config.yaml
dataset: "analogue clock faces"
encoder_arch: "vit"
encoder_drop_path: 0.05
encoder_moe_every: 2
text_encoder_bias: "none"
text_encoder_qk_norm: false
beta1: 0.85
eps: 1e-06
batch_size: 256
warmup_steps: 3080
Rows from block 5 of the image encoder of a small contrastive image-text model, named by matrix and row number. Rows with one number within an expert belong to one neuron, the router's apart. Each number is 128 + 32 x the weight over its row's rms, rounded and kept within 0 to 255. All counts start at 0.
Before each expert's rows are labels from the 100 images, of 14848, where the router gives the expert most weight on average: "strongest on" is what is common among them. Only what is clearly more common there than usual is listed. The data: analogue clock faces.
# router: router (encoder.blocks.5.mlp.router.weight, 4x128), inputs 0-63
# up: expert up (encoder.blocks.5.mlp.up, 4x32x128), inputs 0-63
# down: expert down (encoder.blocks.5.mlp.down, 4x128x32, transposed), outputs 0-63

# expert 2
strongest on: hour 7; hour 6; minute hand past 6; minutes: 30 to 34
router.2 [158 174  98 176 134 124 141  17 111 147 146 162 140 143 162 112 112 105 135 112  71  91 150 102 118 102 168 134 130 112 109 130 125 159  79  92 160  99 130 163 181  63 153 156 111 133 132 140 135 145  92 142 168 131  66  90 140 161  94 133 174 109 172  98]
up.12 [185 126 122 153 110 151 139  74  94 125 105 137 161 127 122 130 123  69 127 126  77 106 126 125 116 137 127 121 136 139 165 112 165 180  89  88 127  85 135 142 142  45 164 121 184 105 166 133  70  99 144 148 110 111  89 126 127 125 143 124 171 117 127 176]
down.12 [ 97  91 180 122 139 149 143 175 161 125 105  99  49 141 108 133 142 153 152 131 148 167 135 151 139 119 127 133  93 144 132 158 120  84  81 146 114 114 119 113 126 180 141 119  71 167  72 134 151 140 151 130 105 137 198 124 159 102 145 139  50 127 146  80]
up.13 [158 147 134 141  98 159 185 133 110 127 144 112 122 124 129  70 148 109 201 138 145 120  55 159 134 144 142  97  76  96 198 115 107 168 133  86 107  92 178  98 161 133 126 166 137 125 145  58  57 109 130 130 104  90 135 135  92 109 125 109 170 168 139 159]
down.13 [132  59 139  86 150 124 140  85 128 116 132 152  85 136  87 226 167 119 118 132 136 139 151  83 118 141  94 126 161 138 134 140 153  74 138 145 123 116 113 108 123  94  76 112 137 151 104 180 131 134 123 138 105 127 133  95 176 136 147 167 115 149 153 110]
up.14 [121 122 147 136 133 160 133 108 133 168  50 151 116 184 139 160 138  76  88 141 130 157  75 171 133  86  89 163 164  91 153 139 113 129 122  99 121  79 145  65 128 161 110 118 135  94 109 159 108 133 117 128 109 150 185 137  99  91 131 112  85 188  93 193]
down.14 [137 161 174 170  95 120 190 125 150 209 159  80  98 137 130 112 133 174 103 146 154 118 152  95 130 129 142 189 162 151 136 154  95 187 119 148 140  96 110 140 122 148 209 117 132 117 112 118  88 100 173 117 160 128 124  97 170 128 109 144 140  70 199  99]
up.15 [129 133 116 130 141 134  79 153 115 174 190  96  98 105 147  57 132 136 117 121 115 124 173 132  93 149 168 161 146 162  98 128  98 126 119 198 129 135  95 165 104 130 119 138 126 115  90 154 169 109 153 117 122 126  98  81 198 137 180 123 116 116 145  91]
down.15 [ 96 142  75 194 144 142 155 165 121 150 178 113 160 122 151 120 175 157  93 156  97 102 132 121 117  82 128 132 138 115 105 141 126 166  96 163 113 121 128 135 104 146 151 139 152  75 115 127 152  56 210 155 182 148 141  89 174  99 103 148 140  59 149 121]
up.16 [139 121 161 163 111 149 170 130 199 175 118  80 107 167 170 114 119 112 129 139 110 148 108 138 130 116 141 208 143 129 129 129  72 147 131 131 104 129 110  73 125 115 136 148 143 150  62 167 116 161 126 124 141 143 138 139 244 153 142  76 157 161 104  86]
down.16 [156  84 125 160 149 165  84 118  74 114 164 128 129 157 133 140  93  73  70 170 180 128 123 114 140 155 191 175 101  90 128 172 136 169 145 146 123  99 181 120 202  88 125 127 121 159 146 148 134  65 164 120 125 166  91 157 138 132 164 117  96  90 138 198]
up.17 [109  74 182 117 143  93 172 185 173 118 177 148 112 149 134 178 181 135 138 103 154 174 131 117  93  59 134 161 136 157  97 121 161  93  89 146 142  75  98 107 118 129 138  56 128 107 107 110  87 120 155  99 174 109 179 125  64 124 131 147 122 121  84 200]
down.17 [115  93 164 147 111 138 150  52 158 207 107 105 112 111 171 181 158 122 176 146 107 112  74 136 126 114 159 139 154 141 145  91 128 152 188 161 141 151 121 130 128 121 100 139 189 114 129 125  96 113 133 137 103 125 115  85 175 108  89 108 125 106 211 101]
up.18 [153 140 127  41  81  98 127 195 142  91  96  90 120  58 156 105 120 125 122 101 103 133 120 187 128 130 124 149 106 157 183  87  75  57 138 114 145 189 104 147 128 216 136 107  91  68  44 127 122 125 139 109  91 105 171 169  96 109 173 121 114 143 133 127]
down.18 [165 127 108  83 114 110 107 162 126 122 120 150 186 224 167 100 129 143 170 164 138 173 171 143 108 139 118 140 134 113 106 199 110 162 119 156 176 144  95 150 157  94 109  92  80 168  85 146 191 156 106  88 120 114 125 129 170  72 148  85  89 108  90 135]
up.19 [135 112 125  83 157 233 101 132 104 157  77 142 124 125 149 162 175 144 143 151  91 155 110 168 115 114  86 100 131 121 160 111 171  59 181 134  88 137 137 106  84 183  92 106  92 118 114 145 178 166 165 139 160 137 142 131 164 104 154 138 135 168 125  92]
down.19 [153 113  92  88 122 113  85 144 142  89 113 158 112 121 155 168 123 153 102 126 137  81 115 112 133 147  65 105  94 133 151 121 142  88 142 105 111 150 207 129 124 159 150 175  93 105 134 123  55 187  99 105  89 102 140 168  95 106 141 110 128 168 116 140]
up.20 [134 112 123 106 167 171 131 153 101 133 149 135 166 147  78 137 205 109 177 121 135 144 148 182 118 166 124  65 136 149 161 119 116 123 102  99 122 150 141 112 105 110 120 135  99 102 156  89 151 126 148  96 132 123  88  96 124 144 159  99 139 183  78 114]
down.20 [132 130  93 110 122 172 118  79  52  90 115 170 156 128  91 196 167 105 150  71  91  85 118 170 111 183 105  61 141 186 170 128 150 108 154 149 121 150 122  93 137 136  92 120  86 111 120 142  93 113 131 143 119  77  94  80 136 153 106 159 126 151 138 162]
up.21 [125 106  96 129 135 173 123 122 112 101 114 128 110  85  97 147 127 122  91 180 163  86  90 119 172 128  80 159 131 122 115  65  71 129 168 142  91 147 183  81 138 160 114 173 127 105 147 159  70 143 144 139 100 105 143 126 112 172  95 162 104 229 123 152]
down.21 [121 112 149 199 129 154 172 114 183 202 138 116 118  84 115 121  80 169  96 143 140 137  74 166 146 109 138 140 147 134 151 100  74 155 178 159  83 113  72  73 144 169 154 136 154 125 120 112  51 163 180 118 118 100 129 138 157 171 129 134 143 188 147  99]
up.22 [102 133 112 119 120 126 152  64 163 129 155 185  82 167 106 178 199  83 122 137  81 125 182  72  98 134 118 149 159 107 106 138 152 106  99 141 121 148 181 145  76  83 141 117 138 104 152 129 131 141 105 152 161 124 119 100 112 102  84 119 180  76 138 153]
down.22 [109  91 138  93 117 143 132 119 137 159 119  82  98 105 132 140 148 112 190 108 154 130  52 176  94 160 128 120 126 149 175 134  94  91 108  90 158 141 151 100 124 134 192 123 124  99 169  76  98 123 126 187  80 103 156 105 119 146 102 130  73 119 150 101]
up.23 [119 133 111 134 108 107 148  26 162 101  88 157 107 132 162 105 136 141 193 143 131 106 182 101 130  89 203 112 128 159 108 157 127 137 111 131 148 116 102 132 186  95 123 115 157 112 142  86 145  81 132 119 170 113 138 127 128 144  62  87 121  69 147  13]
down.23 [141 103 118 152 137 177 102 244  88 138 116 118 123 124  96 138 156 112 117 108 135 165  81 150 118 161 112 140 161  77 148 127 101 108 105 113 114 178 137 116  86 147  83 164 165  96 117 160  73 142 160 124  86 160 152 135  91 141 124 141 113 188  84 215]

# expert 3
strongest on: minute hand past 5; minutes: 25 to 29; hour 11; minute hand past 6
router.3 [114  62 151  96 111  93 151 141 155  50 110  82 130 129  72 124  96 148 140 174 156 150 163  86 177 149 141 110 106 184  85  93 121 121  78 177 145 129  91 150 137 143 105 135 173  99 148  85 168  49 160 118 150 139 136 116 125 155  90  83 131  77  97  70]
up.12 [152 144 103 169 177 106 150  82 107 105 100 197 192 144 130 160 120  84 140 148 120  87 123  98 127  63 117 170 120 119  85 124 188 130 132 103 102  57 143 127 163 102 120 122  74 167 121 172 160 141 109 168 162 144 133 168  88 133 124 104 135 122 142 141]
down.12 [108 135 130 117 170 152 114  80  89 145 121 128 145 106 153 136  65  86  72 117  81 145 120 134 153  32 149 140 141 118  83 124 170 171 140  96 123 115  97  81 160 148 130 116 128 161 116 145 181 142 147 186 157 163  92 139 150 115  97 140 133 136 205 148]
up.13 [132 179  82 153 122 132 128 125 156 127 143 112 111  61  99  96 124 114 123 114 122  86 126  93 119 136 143  81  74 150 142  94 138 163 152 118  94 165 112 191  89 125 113 134 141 100 153  98 153  97 143 130 110 152 112  86 115 126 140 142 104 131 154 129]
down.13 [148 141 189 114  88  97 165 174 189 124 146  92  60 111 130  73  66 144 140 119 147 108 114  91 168 104 139 134 151 107 158 136 107 127 170 140 151 126  86 111  98 183 140 142 125 141 122 103 132 107  96  98  51 213 185 144 127 129 124 175  94 147 137 103]
up.14 [131 119  99 140  90 104 106 126 175 129 107 148 104 118 148 107 116 147 144 169  99 102 136 157 132 118 116 124 189 143 118 120  67 117 167 112 229  89 112 204 141 105 173 180 171 105 175 163  97 136 125 117 132 106 132  99  57 145  80  41 113 112 100 104]
down.14 [ 85 148 152 136 177 121 140 136  98 123 186 122 130 154 143 155 158 149 147 107 186 181 108 139 168 141  64 184 112 136 139 131 166  85 121 121 136  67 114  97 117 119 121 108  58 198 140 159 141 123 138 163 138 157  62  99 183 102 154 167 181 159 112 167]
up.15 [145 119 155 101 192 159 119  81 121 169 107 156 124  83 151 128 163 155  91 166 125 127 181 153 118 127 138  76 108 163 149 124 110 139 131 134 104 107 108  93 114 166 110 150 104 154 114 156 140 129 115 174 134 149  87 109 161 113  83 119  88 154 166 104]
down.15 [179 166 110 143 176 134 146  58  96 121  89 135 126 132 167 119 128 134  94 167  91 127 217 108 141 129 102 102 124  74 146 146 165 152 145 100 124  91 145 132 110 102 158 123 105  68 180 124 210 163 105 114 107 103 121 109 198 124  83 128 128 143 108  82]
up.16 [137  91  82 140 142 194  58 131  51 162 140 147 152 119 160  88 122 105 147 169 125 135 145 156 120 175 135 123 146 133 170 157 147  90 137 116  97  69 125 155  85 164  93 184  80 168 116 153 177 129 131 198 139 136  75 194 189 157 126 135 126 184 123 133]
down.16 [ 96 123 118 111 120  74 175  97 123 104  73 108 115 132 130 184 173 155 148 210 142 104 127 102 127 126 117  88 135 160  91 120 148 141 137 168 154 157 134 136 169  71 104 157 183  74 180  93 126 107  96  95 156  75 135  98  96 132 102 110  47  82 106  92]
up.17 [119 172  95 157 117 170  91 125 106 110 174  97 169 118 126  64 110  70 102 127 119 184 163 153 147 172 121 165 118 106 187 128  99 117 114 129 132 142 144 118 149 128 131 153 144 186  83 154 122 112 133 197 152 156  55 194 200 210  79 140 177 123 145 144]
down.17 [126 153 123 110 163  65 145 117 172  74  85 143 119 103 134 135 150 190 151 126 129 100 131  92 170 122  59  98 122 182 168  85  95 103 175 158 164 171  99 127 152 113 156 155 108  70 157  69 153 142 111 107 130  55 177  88 119 139 112 118  40 126 125  92]
up.18 [163 105 145 143 113 171 152 144  91 127  84 150 109 169 216 165 134 127 150 141 149  86 100 104 130 102 153 143  92 101 118 170 114 148 146 107  48 134 129 117 143 154  98  90 126  97 111 102 102 116 144 128 100  86 192 142 142  86 123  89 107 133  68 168]
down.18 [131 202 202 105  89 172 180 111 139 156 112  93 167  94 141 113  96 127 121 103 119 145 125 164 123 116 153 183 147 164 191 102  94 133 126 138 171 186 156  52 131 144 170  86 164  92  46 115 109 131 117 116 137 110 163 137 199 139 116 127 138 132 149 114]
up.19 [ 79 142 140 175 155 107 123 127 137  85 143 131 190 149  76 212 165 142 145 103 132  84 125  83 115 123  51 115 145 253 150 139 146  81 115  93 141  78 100 158 130 114 111 156 122 113 192 167 177  39 145 131 125 149 124  85  84  97 101 120 111 123 131 166]
down.19 [142 135 143 127 136 144 128 109 148 193 140  87  96 118 160  84  74 148 146 169 144 136 130 111 144 157 176 137 162 122 105 141  78 145 172 105 186 107  47 104 159 160 120 154 159 155 103  98 139 154 138 149 141 153  90 134 178 147 111 115 129  74 153  76]
up.20 [ 92 110 160 112 124 144 138 150 124 124 130 103 136 104  60 139 147 107  94 104 146 114 118 144 148 140 121  74 109 185 115 133 175 205 127 172  79 129 119 102 112 132  29 106 133 174 140 100 144  43 118 113 126 144 108  96 160 128 158 186 139 114 146 181]
down.20 [145 172  72 154 142 123 156 130 167 125 117 123 106 164 140  86  57 155 143 153  59 126 133 111  74  82 113 135 121 109 114 117  95 100 210  82 109 121 117 157  80  90 209 168 132  84 151 126 101 197 130 113 124 107 130 152 145 189 126  90 120 116 152  62]
up.21 [ 97  68 151  98 134 118  49 116 115 140 121 163 219 184 119 182 184 102 154 116 123 158 154 121 105 165 119 115 202 168 122 149 120  56  79 123 190  55 133 159 154 138 135 147 105 118 174 173 174 102 151 101 152 134 142 130  98 130 119 141 109 149  63 144]
down.21 [103  40 103 108  76 153  64 118  60 181 137 146 111 182 139 192 198  93 158 128 180 125 130 112 106 178 162  97 169 143  97 157 159 145  96 172 165 135 114 134 204  91  50 146 169 129 119 161 152  57 143 147 136 132  80  77 137 106 156  94  95  90 125 124]
up.22 [206  68 114 114  82 157  82 168  87 154 152 125  75 168 103 122 124 166 164 121 139 153  97 119 107 136 132 124 102  82 132 141 107  86 169 150  78 135 101 143 105 116 126 166 124 111 157 136  56 169 149 103 124 114 148 157 135 139 149  99  91 163  37 177]
down.22 [130 186 147 126 106  73 167 101 147 138 161  77  97  82 112  99  96 149 156 130 129 162  81 117 169  97 129 170 101 139 131  76 145 134 115 155 154 171 170  80 108 121 158  81 150 117 106  74 105 128 117 179 175 134 150 113 107 180 107 154 145  72 177 124]
up.23 [ 72 136 113 138 146 148  64 121  95  81 154 113 140 151 132  96 190  95 117 111 146 117 119 129 152 139 109 129  91 152 127 105  87 117 158 120 146 141 246  85 153 142 126  74  86 124 116 158 146  99  98 134 121 121  83 149 120 174 177 164 124 151 125 118]
down.23 [146  74  86 124 167 200 102 111 134  78 153 138 162 171 133 157 172  76  74 146 112 105 122 135  90 122 172  52  94 141 128 113 119  97 141 101  82 107 168 103  75 127 144 108 109 181 130 160 170  99 149 158  73 125 158 131 153 118 128 161 192 178 120 137]

# expert 1
strongest on: hour 9
router.1 [118 109  92 163 158 188 126 112  84 140 131 146  89  91 162 127 135 120 102 162 135 112  44 148 109 125 119 126 117 118 138 140 177 116 177 112  59 122 155 106  99 132 124 128 103 166 165 137 109 129 184 167 136  65 171 193 113 104 121 148  90 212 143 196]
up.12 [120 171 206 109  99 159  81 108 213  96 103 158 162 100 124 157  89 122 143 142  54 167 185 172 117 118 109 133 153 117 174  94  75 140 123 150 169 138  99 142 150 141 185 149 122  89 102 139  76 163 108  81  95 120 149 106  80 126  85  60 131 164 107 147]
down.12 [106 215 141 128 130 116 111 108 138 121  78 177 153 117 163 201 148 100 152 100 107  82 126 165 114 126  96 105 178 102 172 103 147 127 106 155 161 140 178 140 113 147 157 138 126  73  99 121 109 138 122 131  60 122 130 116 108  93  70 135 159 115 134 160]
up.13 [128 140 114 114  99 133 139 123 131 129 154  81 105  87 146  71 131 135 225 144  98 140 108  68 124 128 121 137 116 104 132  97  95 103 137 154 162 158 111 155 115 108 107 169 199  95  89 115  97 139 100 161 187 103 114 126  96 127 197 103 165 153 151 108]
down.13 [163  96 105 102 131 171 136 129 122 123 154 144  75 130 149 149 130 136 130 116 158  92 133 139 101 151 129  72 130 136  96 142 147  98 126  70 120 114 156 176 145 149 123 139 145 158 210 139 131 155  94 132  61 105 124 103 119 112 178 103  91 155 122 186]
up.14 [139 104 109  96 124 206 119  49 124 127 133 168 115 122 151  85 179 106 218 176 130 127 123 118 101 145 117  75 168  92 138 123  91 153 143  83 102 148 123  89 127 102 112 105 165  86 130 114 165  78 123 148 223  98 123 109 179  94 140 119  93 149 118 118]
down.14 [159  99 133 151 194  95 125 165 162 127 188 108 128 125 128 128 145 147 103  93 131 120 172 101 106 107  98 106 130 151 124 147 142 140  98 146 119  41  50 145 155 122 189 117 142 122 118 153 138 105 167 149 145 131 117 139 165 124 156 189 113 138 125 131]
up.15 [ 90 137  88 102 127 118 148 137 129 128  72 138 119 145 119 153 108  90 144 198 100 152 164 136 118 131 123 141 101 129  83 178  60 105 158  87 170 206 145 175 103 119 109 127 126 139  92 127 141 137 108 126 119 235 118 187  89 126 161 144 123 111 114  96]
down.15 [ 90 119 157 100 156 135 118 111  96 117 101 124 121 171  82 170 144 149 122 144 158  81 168 115 151 117 130 159 106 137  86 176 138 125 103 179 115 176 159 119 141 143  92  57 101 131 123 117 150 107 117  77  79 154 130 129 145 123 153 174 101  99 145 105]
up.16 [152  75 160 126 135 168  92 162 122 176 154 101  83 198 100  92 123  95 146 166 138 184 116 169 159 176 152 178 168  90 136 127  86 118 135 138 130 138 128 124 119 134  92 114 134 146 107 136  81 118 155 116 157 178 123  94 118 180 113 140 152 169   0 143]
down.16 [176  58 102 133 140 120 112 209 166 128 148  96  79 102 111 139  92 199  86 140 169 174 133 145  86 117 166 139 101 111 125 126  99 147 122  58  91 144 100 121 133 153 143 123  93 159 156  71 104 141 129 102 176 126 128 154 124 148 134 113 141 185 146 116]
up.17 [115 130 130  97 119  78 133 173 127  93 172  88 166 106 129 136 150 100  92 116 135 143 137  55 146 165  83 108 165 185 186 116 125 124  64 131 132  67 106 121 114 169 108 121 123 108 122 116 165  75 115 112  99 172 103  97 117 133 196 187 133 129 110 139]
down.17 [134 194 151 122 144 150 176 118  92  95  90 105 146 103 161 146 160  75 152  92 121 127 100 128 147 166 104 127 164 157 139 115 136 119 109 113 162 219 192 107 137 144 130  81 105 152  93 110 161 168 102 172  69 152  96 108 132 102 121 178 152 142 164 182]
up.18 [152 186  95 159 156 157  95 134 104 167 123 155 176  99  74 100 114  76 136 103 130 102 117 123 115 181 152  99  78 121 155 100 145 138 122 121 147 128 132 121  94 150 104 164  87 117 122  44  94 148 137 119 103 156  72 179 132 110 121 161 152 157 142 138]
down.18 [147 146 137 128 136 208  64 160 105 147 132 126 179 101 114  96 104  82 111  64 134 121 100 128 151 179 124 129  92 128 200 129 163 179 139 107 126 143 127 146  80 134 123 161 143 112 128 128  86 111 178 151 100 165 129 152 153  79 104 114 149 161 140 152]
up.19 [ 90 177 132 131 116 137 141 100 142 106 125 116 148 122 124 126 134  84  92 123 128 137 139  67 177 176 149 123 115 141 164 118 145 164 105 146 165 122 148  93 112 135 130 113 108 162  49  28 160 103  38 152 156 168  42 173 150  87 121 151 175  81 152 105]
down.19 [ 85 126 158 108 173 159 126 157 106 165  88 139 120 138 175 181 152 118 122  89 100 124 185 118 166 139 109 114 193 178 104 156 130 133 128 155 144  99  90 152  95 209  91 106 144 115  75 165 217 129 143 147 121 232 140  74 169  93 126 156 106  74 139 156]
up.20 [113 104 166 117 132  98  71 198 159 147 222  73 122 140 126 105 103 178 130 101 135 165 113  89  88 134 145 134 106 147 108 136 110 120  46 164 156 143  87 166 100 119 117  98 126 156 114 108 156 126 160 103 177 167 143 133 133 185 162 121 112 113 130 142]
down.20 [116  90 107 154 117 229 128 114  97 143  70 139  95  94 148 158 128  94 146 143 137  94  88 167 115 126 120 136 113 151 114  91  91 133 191 105  76 206 143  85 116 116 100 110 143  91 122 166 167 179 108 182  73 124 128 101 164 114 103 132 139 247 139 153]
up.21 [128 113  57 115 137 177  92 106 140 136 107 123 136 160 157 210 138 113 153 161 120 107 122 119  93 122 110 148 113  99 142 135  81  65 118 100 121  84 181 202  92 164 151 183 110 132 145 194  77 111 146 173 137 149 151 142 115 135  37 144 108 149 122 123]
down.21 [155 110 135 177 142 104  59 162 145 116 141 124 132 128  95 153  88 148 110 115 149  98 149  86 142 108 145 169 120 141  96 108 108 146 102 136 142 101 106 187 163 119 136 173 100 182 164  78  69 148 160 128  87  93 132 168 125 180 111 107 125 157 132 130]
up.22 [175 124  71 126 141 169 152 151 112 136 151 121  98 146 133 112 147  95 136 179 116 103 125 139 132 122 119 154  79 147  96 147 125 165 140  94 121 125 124 166 107 106 121 120 136 191 148 117 154 117  86 138 143  94 109 130 133 100 201 116 132  91 156 123]
down.22 [142 181 169 111 106  39 115 175 197 104  85 103 172 143 128 117 106 162 145  82 107 122 135 161 129 106 125 152 111  84 174  95 146 105  65 127 165 130 143  90 160 171 210 114 150  86 106  97 116 208 110 101  70 143 200 153  94 161 129 134 118 118  98 106]
up.23 [135 146 160  66 107 105 146 171 153 100  91 132 145 115 117 155 140 134 135 155  86 107 150 159 106 118 102 115 175 165 108 131  73 114 126 204 158 144 113  88 120 167 170  87 120  62 102 116 143 101 127 113  42 105 165  67 141 126 157 138  92  88 114 129]
down.23 [112 211 163 139 120 134 148 163 133 162 144 120 171 147 126 118 157 148  94 125 121 125 129 146 120 106 122 126 134 156 163 118 106 149  90 199  66 127 146  59 133 151 210  85 166 111 119 161 159 119 170 162  63 173 137  90 159 103 108 168 118 122 120 170]

# expert 0
strongest on: minute hand past 1; minutes: 5 to 9; hour 1
router.0 [ 83 137 167  40 103 115 121 227 146 134 118  96 173 141 113 130 164 127  71  95 139 199 157 190 112 169 115 125 134 101 166 144  97  91 118 159 160 150 122 101 118 177 142 106 112  91  52 126 122 159 110 109  84 140 148 124 115 125 194 117  93 147  68 143]
up.12 [160 171  97  89  89 118 148 120 139 122  98  94 129 163  93 123  94 126 178 148  31 169 183 149  67 181 155 109 131 149 137 180 126 138 130  76 160 108  83 176 147  98 180  86 154  56 111 105 146 120 119 100 177 126 137  97 142 110 114 117 161 104 105 157]
down.12 [131  77 113 155 183 132 136 132 111 108 150 130  67  61  82  88 135 132 122 166 131 149 135 102 157 112 124 114 119 104 123  60 143 109 114 101  99 162 150 121 124 113  77 170 113 136 166  89 121  94 138 168 169  92 131 156 115 176 160 175 144 180 128 131]
up.13 [121 159  75 137 122 127 160 114 111 140  92 134 139 160 117 127  87  44 168 119  86 116 135 116 115  77 138 125 105 109 107 119 146 125 108  57 109 169 225 139 119  98 160  62 133 144  65 141 113 132  95 146 142 126 146 224  83  56 132 127 155 123 164 133]
down.13 [109 131 123 157 188 125 143  97 143 156 140 193  74  74 175 115 163 161 127 127 146 108 136 120  95 155 100 103 137 150 119 103  68  85 147 140 115  81  50  88 166 147 159 162 116 104 104 149 177 124 172 145 134  71 112  86 140 133 113 148  96 178 208  68]
up.14 [105 124 106 108 117 181 109 137 132 148  99 186 143 154  90 125  95  74 120 115 128 157 161 149 112 161 167  44 179 119 171 149 117 110 105 117 143 122 154 186 105 135 128 117 147 119  64 174 160 112 123 186 107 141  66 182 191 101 120 123 172 108 139 120]
down.14 [127 135 146 133 146 146 144 151 150 180 173 156  28 124 134 144  84 133 103 123 113  98 165 138 104 120 125 120 195 147 123 155 101 136 142 131  91  87  61 119 122 135 143 156 146  94 127 123 166  82 150 106 108 137 129 130 187 104 132 127 118 183 100 163]
up.15 [160 122  69  89 150 132 145 133 140  93 158  97 130 144  77 165  64 120 121 148  15 174 155 149  94 125 154 128 126 109 116  90 128  84 113  86 120 134 157 202  79  96 140 158 110 138 154 126 103 148 128 115 175 108 107 127 133 174 108 136 157 132  83 113]
down.15 [165 121  91 152 143 104 123 157 131 201 111 157 130 132 153 103 131 157 182 187 103 139 139 136 134  92 135 144 116 161 145 104 151 132 146 149 104  81  40 162 100 140 117 163 180  69  99 144 134 133 113  97 161 152 174 114 154  75 157  70 132  98 101 107]
up.16 [129 125 168 108 105 107 115 124 138  69 147 112 166 172 105  98 161 113 105 170 105 131 166 110 142 160 122 140 145 161  91 163 123 185 134  94 145 149 127 101 203 112 141 104 123 180 145  75 167 106  97 116 114  93  95 115  95  99 135 134 124 122 115 127]
down.16 [100 155 142 169 123  85 169 156 139  51 152  94 161 101 117 108 140 131  78 114  84  96 200 128 158 151  89  86 165 169  96 124  91 173 104 146 179 124  95 132 163 160 115  91 126 106 121 127 199 103 102 122  71 130 118 109  78 155 141 157 132 146 106 156]
up.17 [155  87 134 185 149 140  95 131 178 192 146 141 100 165 135 179 209  71 142 125  70 132 141  99 111  79 137 177 123 107 140  83 163 119 166 120 139  92 195  82 117 118 117 138 126 178 132 179  91 141 162 107 135 135  96 117 143 166 123  86 144 140  81 147]
down.17 [119 148 101 179 115 112 189 195 168 141  85 166 152 197 143 150 123 120 136 138 108 149 103 159 145 116 109 128 151  68 134 125 129  88  76  95 133 150 111 115 127 132 162 169 114 100 111 128 131 110 135 142  51 115 150 165 113  44 149  95  67 115  86 127]
up.18 [159 167  56 133  83 159 128 116 113  79  86 121 124  80  84 127  74  73 141 143 144 101 130 159  93 148 149 136  97 134 154 115 124 122 127  91 134 144 201 153 148 128 142 182 122 109 185 133 136 125  94  87  95 128 146 138  62 183  91  94 115 152 114 144]
down.18 [140 139 148  94 119 146 170 124 193  61  70 125 151  86 154 122 137 118  91 169 127 109 103 168 119 132 157  95 111 106 165  77 117  85 155 124 142 199 171 118 109 121 138 148 203 115 182  71 123 133  94 134 135 130 171 151 113 107 101 116 122 142 121 121]
up.19 [131 213 124 122 103 144 106 101 118 136 103 158 202 156 101 130  84  67 142 107 135 109 159 118 107 145 136 152 157 125 154 154 105 169 132  98 140 117 118 123 123 143 139 150 108 127  86 150 198 146  66 119 152 158  67 178 155  70  84 129 157  78 172 137]
down.19 [ 80 113 138  82 215 171 116 138 165 127 110 167  45 102 140 123 146 128 113 138 116 108 134 113 144 156  81 115 190 156 119 103  91  81 156 149 101 152  96 125  91 135 106 183 146 134 185 154 135  95 131  91  99 115 148 105 154 112 150 142  98 235 124 131]
up.20 [ 91  97  95 131 105 163 127 129 114 142 157 106  92  58  81 105  95  81 124 130 163 100  96 140 150 157 131  85  70  96 130  85 159 146 101 124  73 119 169 165  96 125  93 120 199 150 170 143 128 118 140 172 120 156 138 194 145  88 131 162 162 182 110 154]
down.20 [128 187 131 114 173 153 112  90  61  98 141 127 179 130  74 187 166  83 143 134 107 107 198 141 191 175  82 110 174 183  78 122 107 117 122 166 166 119 109 117 172 135 117  89 105  99  85 144 192 104 115 127 136 159  82  91 189 113 104 187 118 117 103 105]
up.21 [ 81 115 123  98 195 134 157 123 151 142 145  80  68 116 120 125 166 164 170 143 126 147 104  94 153  89  76 174  92  98 123 107 143  34 185 151 111 172 153  94 131 124  74 176 158 111 142  87  95 103 157 146 154 144 120 123 124 187 143 147 111 128 144  68]
down.21 [123 185 142 181 116 132 144 143  77 139 121 178 155 156 154 141 145 111 164 105 117  67  91 135 127 143  90 155  96 165 152 140 182 157 125 146 135  73 143  77 205 147 146 114 106 153 116 215 141 121 146 184  70 133 132 112  83  74 118 150 115 104 136 169]
up.22 [147 134  94 115 107 142 135 107 154 172 162 124 103 109 168  62 137 104 201 130  87 129  91  88  82 107 207 172 128  63  94  79 134 116 143 141 131 117 178 130  89  85  97 128 172 131 118 145 111 133 136 132 164 130 112 157 102 168 133  69 189 119 141 135]
down.22 [134 107 197  96 106  92 123 119 124  69  98 141 154 113 107 156 133 198 100 126 186 154 168 168 179 165  74  95 187 188 115 113  75 126 154 126 132 125  55 109 174 193 110 109  84 111 111 105 139 102 126  56 154 119 133 110 139 185 119 134  93 133  95 112]
up.23 [172 158 102 157 119 135  88 120 135 129 128 154 140 168 197  94  94 108 202 150  54 140 162 133  26 104 156 200 120 103 146 164 109 108 175  43 113  98 132 131 124 100 217  96  73 133 114 164  97 142 110 146 199 114 127 171 120 117 115 117 103 111 166 144]
down.23 [165  66 177  84 135 134 102 134 101 130 103 116  79  64 104 151 159 138 143 125 172 125 141 152 191 126 134  98 171 169 111  87  95 118 110 170 132 122  55  86 159 189 105 127 182  80 137 144 126 108 177 129 140 158 140  79 161 124 135 166 130 189 145 143]